Rows from block 5 of the audio encoder of a small encoder-decoder audio transcriber, named by matrix and row number. Rows with one number within an expert belong to one neuron, the router's apart. Each number is 500 + 50 x the weight over its row's rms, rounded and kept within 0 to 999. All counts start at 0. Numbers have three digits each.
Before each expert's rows are labels from the 100 clips, of 14976, where the router gives the expert most weight on average: "loudest band" is the band of the loudest frequency at the time of the peak. Only what is clearly more common there than usual is listed. The data: telephone keypad tones over noise or synthetic speech. In brackets: how many of the 100, against the usual share in percent.
# router: router (encoder.blocks.5.mlp.router.weight, 8x256), inputs 0-63
# gate: expert gate (encoder.blocks.5.mlp.gate, 8x64x256), inputs 0-63
# up: expert up (encoder.blocks.5.mlp.up, 8x64x256), inputs 0-63
# down: expert down (encoder.blocks.5.mlp.down, 8x256x64, transposed), outputs 0-63

# expert 7
loudest band: 4000 to 8000 Hz (46 vs 9)
router.7:466503434442557463479540578515474386501574473609517446564534578525491470490518540530549528498488419397541508483526480491560494509509523452464454529537573484466450416519547442535522545496368485
gate.0:596542557491505485505497343488436450534535551461492477408434451464516523543560424417510462470448530523498577571435436484483448442503486477487442502456391585420431479494473491512565523503512588
up.0:539522420536456562539551509419437542500483524594560521452489465426493466494460501483496482481618575488475535420511518501481502552438456472534396542447531505509481546554463518470481477484524506
down.0:484522477519479608434493459455457481506389410547579517453585507489586499490545520535537535431644497561476481536504578625584543399488596530488578527443479584420426469602492497446513541349563505
gate.1:513503475506507523488523485531527547505439542508506416525547519539483477518491500504480507512472456536435435558528524402512471550466544522542485480541458328529554485578462470450419510517501526
up.1:530563571538442454526534519461537505578438426498501454514476513439568474536491493408549542554441450504528509458415559524530513551466462573533536486481471526524509425591408515510495490532479451
down.1:559452509532506461449544546403469456451502522524553588406481546436498457436476488525448490532427502591490526509503470498459575501457506531464530530536464497521523538389580489401527499411486478
gate.2:510513494463437495560498536575485612455546543572478436429602514559494461512465410492555469594522549504466476486520429490513486539549453501482566459507537400499556531546469571573503465476435564
up.2:510407495487457514487497435452433413589477555561541497556519527470604517531415486537556461512493497559509592452568545453452518465492475481505379512499554498453580487545449541433565498477466582
down.2:604440555538496519473466506433461539466544530450534522473509521515434473465523539454482446438465444574481508576515454408474420520497535524525471515481462565674475509606512484567523398454512378
gate.3:565444523609472582507530429518480558555410462526447439535494429531496359587470435462472511518480569445522468617503527435531468480487411539552465490546560439539431475528562499558526502531426433
up.3:476452474506516534583553485517574492526506581532453432490541446510472507490469485479457554530448492519554579623409542499536583499546605517653458500426534431545513427435505497491452591580524479
down.3:545478588519498470504504498437466492494551521511494508545536456556478570472515501540524517487520399552559551553431491541485473439479515461493476525492478486412402592523504530516435554488455581
gate.4:442485466511431460517500501406505497478612567513539465478437556329468596598498465471538536495514549437423553491497514566461520537551501522543436477531606480514394488559497501522554457476490551
up.4:522438419464440457511480491504506559479522535524487563540464453468517489472519506477463478464463471575565541448469557518393462491405449471522448415550498579569381493565411539501513471427518468
down.4:492534494539493495481480564538525464466413403541607579511515446482478425559377429485481512420444549620458497526510505433474531613467490521569498566577528624485492598557463572513426518488455531

# expert 2
loudest band: 500 to 1000 Hz (77 vs 24.5)
router.2:389597463560458506494475512476524556514548505461467438512567415479531492488575545587445451426519504528518463566575544459553520433536554563452446582479516507484603529558548472480510472439467494
gate.0:603537528521513494543442523406531479495400533372468495493461486450507556490475530508472527510506518507465538495527556481452477503463507565588482495536524440457493518404603517447565606563498507
up.0:579452554534481545459408481467599561518533513512511423481499476527506388477527386467461470440439515552513477582583556503491607553456431491443491575473448489452440541600508506493597476496473578
down.0:459512481511530528413461561525491546486536520464506519457540538507523571499534481607411527557399485492380536552494515494527604579457584436352543453426535514569475496416499445515473597505512494
gate.1:556466517500533521372435449455509482519468450568534459464417622598520570533457442489444588528502416456487518378585543562513491502464524520555508491526508382461411529433580425483551557519556549
up.1:396542465515523464574514539513489514551494515412426455462536398426499513494544504546545445439478611515569509634467394452493514537502535523508456606460535519539595496606418532458460466509450558
down.1:513467595534536487478499457556473537583536540487516542447359537535431458496546413590481586479534415535471506480543471512577462499549530493477586504433454487599509492466522411564474557504488580
gate.2:547440551560464582498408465398537523537451480464445438443426496503476543481514516560493568525498540537549600419564536532551556473470545498514542471501529467474534459531582394486522530589566508
up.2:430513521598435543480408472446523591494550462495490434436455497524469521572593518602500502478459536546523488478568492519522506467541517489493458552435555472453544480507584444493503504562544493
down.2:485401466547492483537570509581489553461481500435473453518447449513482499493470375482557506473434452474400472457460490507604518579485458475433540463467524511473440532463597510542502527439517531
gate.3:534526502530482475459384512371569484504466504458436464472502472496489592474500536506449574559569516516530598466565559557505590432501598479507536455496485425471498549481526428533485515558580595
up.3:425536470570477478389441469448553556495485510486467452452485518587449507541574488544465513466505495555472528492614530496540532464491551500472496559490441474430526607484534427548479471527636579
down.3:361529374418520480409578543512521432455499617528611440579531446475541503455553384595484457481471400513492438500515517492469562577537493566441505473459528466577440567436566496448439582416514570
gate.4:553458433516479491466414550503571479465511505497547536535461547545524558495438539532491605549483506473515533366481563496566539488444533433459505354510526420536388472498611402545499510505488527
up.4:557577459542463542490439609508546513472447489359472565467587491452522481586362516475476536507478546536488539559479515461382495410496491575544492439529474459537525375524475563525492458551521546
down.4:509502575502484498450453465508505511532459449482564465409510496549489487453516581601492516403552472564565420628480492535483442496511561499478534568516560567451567494470467470433455469500517425

# expert 6
loudest band: 500 to 1000 Hz (51 vs 24.5); 1000 to 2000 Hz (48 vs 23.2)
router.6:456595429492502465498439623443460444499577459488517463622560461445519517542502524492521450486484469397530464537491474492526517463443546516515407527552489541472517422547551488475523549467415513
gate.0:493461440501562519537565499532496475484548503507566573481538517475547460433468569528495575494653547589460593628483394525542465547489535486460556527478471508435527509452515550549582544500440563
up.0:392448511554501510561401548494611473549540551576447458626485480471518505405520453422552522505393438520507449427417534419481479413542487514597473383466552516471545428601516530509497456423524504
down.0:483583477396436516628425580522402422583493444522539513442417513551465501443485523370486432446509515576484492522491469463532502444521551427535522522453578473513589452412440474422517544480544628
gate.1:451406492547565504474445508549575567531492471525574538520441525473442426544422494468516528558493485471507480418522477539505448509526523448544465525597589475540561486518508405579487580510594546
up.1:481586437524510541562549555491535433562497607473523527525477447441534484411494569443481413394403538646521480612482508486503591485449492523494484491537473460587541483484487519501525452421419461
down.1:516597460534543412503499500528476429440559520498514477427497565589492469600516517504463475459527500506530584509445513513491462576474512503524502444496466453482465522541501471587600449472447506
gate.2:448497517459523477473475571426485578429579523478535456436440401387604543512600539525525456450544578520543538491503435515469531552542408522515565488509463497477441558554493519580505494520546516
up.2:534433443529555456444537505492444490452556469423497388473556579479543467501422510521480585496527449492547475422503511524579461506440494482538535503443479470484469527424494342509510477548433482
down.2:532509560613445471449543505476427591539499502525548583623491442527460403470568413537610426520475476530504437460444512492578534610420501493479494520551469523523493512472517479370470556482558409
gate.3:496508466549525433441525435477501592508606503538496574471422415503505496530477461518611498481566561620504412418502500565469427479575545453511477479445563548565483488514544499433539427480585514
up.3:536483620494459441384491535549487588375426501483589461501488479541502492538507514467542521540551419444467523439406487545525459490522444542487515574571522415449477450537433463609550530547472519
down.3:557467511512532547459476467406477529548499487468499504571475527546523477392542510477476350496475573413478523554468425442559541471522437490497547496521596554477511492435507532523526561490496470
gate.4:503517440458502551589555447588489342531487486428498492451598457532494539423454504530343569478478531524487529508518520469441545507536619532484486536517505532523581491572471506482551524560445546
up.4:505537517565464500419494527505511587559423503399519489426592468469456529422465519420446486499464501512514547626410569490531513533510510516479550516450437463514514533527522492462504566586398505
down.4:518393494517548490522507602520360585615515509525434528590551469426551522534475447457464452519424558494472579555502494468449592487612480534543520515569541529438515545477577542541478466563555496

# expert 5
loudest band: 500 to 1000 Hz (61 vs 24.5)
router.5:605394594586484576526476483513419599547434481527466439484411524527451442449514477472488554543547601581554599433453510582510538456475468440545548509495508500475545452522459461559525432591622489
gate.0:369513359390480446526519602482503483442559508502530483610484464468577560611450520488552479506531433425462417479526502428414465475519526501607530466521527567510454470473483481512481544331412448
up.0:560520535477497561532356477382575475493494441437469602412423504525429477575491559570546524534439481517401483506497432565536527513481459501484493423481538473543483456498481608476517457529524463
down.0:520472562491498564553523531470533473572535368433447544504478560516465433505600504493529505426584535508392476558423356511524513508434549440473510539373478486511556434484429535514433449534553543
gate.1:529555487504505459535468424516482478523452419553533494479481470442513533494446404448412510532497535493509486486487489588425568530587599605553455496558439501510551458581453458457522464530552499
up.1:458468433458536502496571554463469449475467514471465557442497475493449600595403548474508505476511401474609466456533469444598485513487520489527549575489454546451559471516508516513455528476386474
down.1:504439502501546547588532498509490472442538432607525510563566480528494468509508477407534485520513572532533482558522479490455424402447469572514522440591564573455533467397418558459517498514522598
gate.2:568562538501483513438519489532453559480412610517499396536501522507470364421503538631487547455524526524484486507554535601527502482529537502397454475474501501504513558473584499482491567496427484
up.2:483541505499461478483535567520408511496579632571552443531549528482453423450574498479477521460424547534465490557545527484523459542586525565468516509498491613427490482436516437514454532511500471
down.2:538508510439490523495482425449564475500663532581530530517459556568536529526470459444508433488460452447576425583483548456445527462395525513448529510526551538458512556504424569434605394414456444
gate.3:404527477534453497448476457533488418541496493474495544565418525505576607587441438506509554471490453387574427535470611385468485431510585605495493531562531520503486508482468466476506512453469554
up.3:505452511434427484440504416596525555428522512515528534500431560477536456541549386484554495535475490532449454472529531386523372542524474461482570483506501457450542558406490490482506472447567476
down.3:489556543517530417495470566480602522428492527553508512448515510564571424486457489496510468556482465488450555547544529529491472599486544440496562490470413496479449637586505460507450486406559555
gate.4:475581493343500480512487631457571472324533539474480543550529393479565515505440569576575467545525533515476498485455518525424549499595473492516514431484507538478407510446505595490421481473473462
up.4:579456583478468564533469533465486498480483548539442472552452434461576438415543523501558489554562598488541588419464506573478529484564401444540455508416551535413484528491432472486528419558546501
down.4:467565415414497470557481536483586428418472545510439512564594438495517562559460522465585430495488509487497506493488527508425522506561496554523464430472456543526420545481494539448444472427411466

# expert 3
loudest band: 500 to 1000 Hz (53 vs 24.5)
router.3:537447500456521471506543344500585468456454568425447616409527503513498597501474504442523469516468487512451473539510469461534497539477475492471508418473481518498424626435505583473448503511510516
gate.0:594478560534494529456416468526463523626533532539549458516451457461493461464490414483474534536470502491508516510503470456433554461544512521371436518437463488493556571573423484500553520556524534
up.0:506476516519486484546504524602457581430510483564448432469421465476487477519537508540447580467511495528392576408549495510459547435504553561534553488471467563473423476418563519542533458472542486
down.0:556459517560567610488450500506445564537559422517465502540584498562496543514538389443371510586461489468545505579470450573511422449480493470548418559458454523511506457564483515491571473508614542
gate.1:530421564472600547520537422419586530578480501497480553434532509492467534506533538433577466439430507481425433516589390478563459486530465499519418559445543485448504583506439517452527469581498532
up.1:465592436513417459478449586563431483396515499490531488569484506516514482513448458556431542553579489520555569501393594523444517500484522494497571409549451507564480445506557501555459519430535436
down.1:517474508538558437513488531525518498588494490535566373568436572504529416454483482602436558478456485459484505495497561516447559505497559503450502503498496421604487487522557411477533579475467580
gate.2:405571433511539484531512559582488463522506549490523407560455492523550436499528517556474476498462439504476507528438540471437502531523454534434514529517499506638624505480506434510578520443490542
up.2:573422645542558540487493440459487550671473502530485419468485504485504426423485514510512507486454558451454561469525430556542490501479440523472419556552522402477590499582499461450645536633503572
down.2:565501492567449438547409519477469542589433406510535522420557489417466453476490462509393536528502555420467473535394547520498458519494552497495477540480501477453590482588478412443654488514406519
gate.3:462476588440581445553484443398430513600554425523508486466504533498496409457478460471503554536469470517526527494499571532488429471559544547518492565388614444480535425474481477512581528525479537
up.3:514549558429466567511392501476502512526453459453491569592534441617500438561562454486536435513370497481584544446544531492553451366550528540526389540487571456544547451529487520491572456480604532
down.3:477502538496510524573447391514506506523555489432478486492512411509519554513496606422523427475532532529444574515461471519528374451421538613489487646539484471487521487535536527609492441495461458
gate.4:438526472512476582476541487543430474511557544619529388639490495503566474483660488534491476429504458512569530459518539498501434525535481474446448606506529516490502454466509395497501516418470492
up.4:491519485522468545566562426534549482445541491474431567509593462484540555491587482447532423440447471487550438540473449453537421554508477460521530490479592564400465549432428540473473412462516447
down.4:438456438428532465436529586542474446482545537557574418631460500487515419481551524563520480526518431493549527458515516480499489468557528487494503553492571444587428499455543432480438559419478563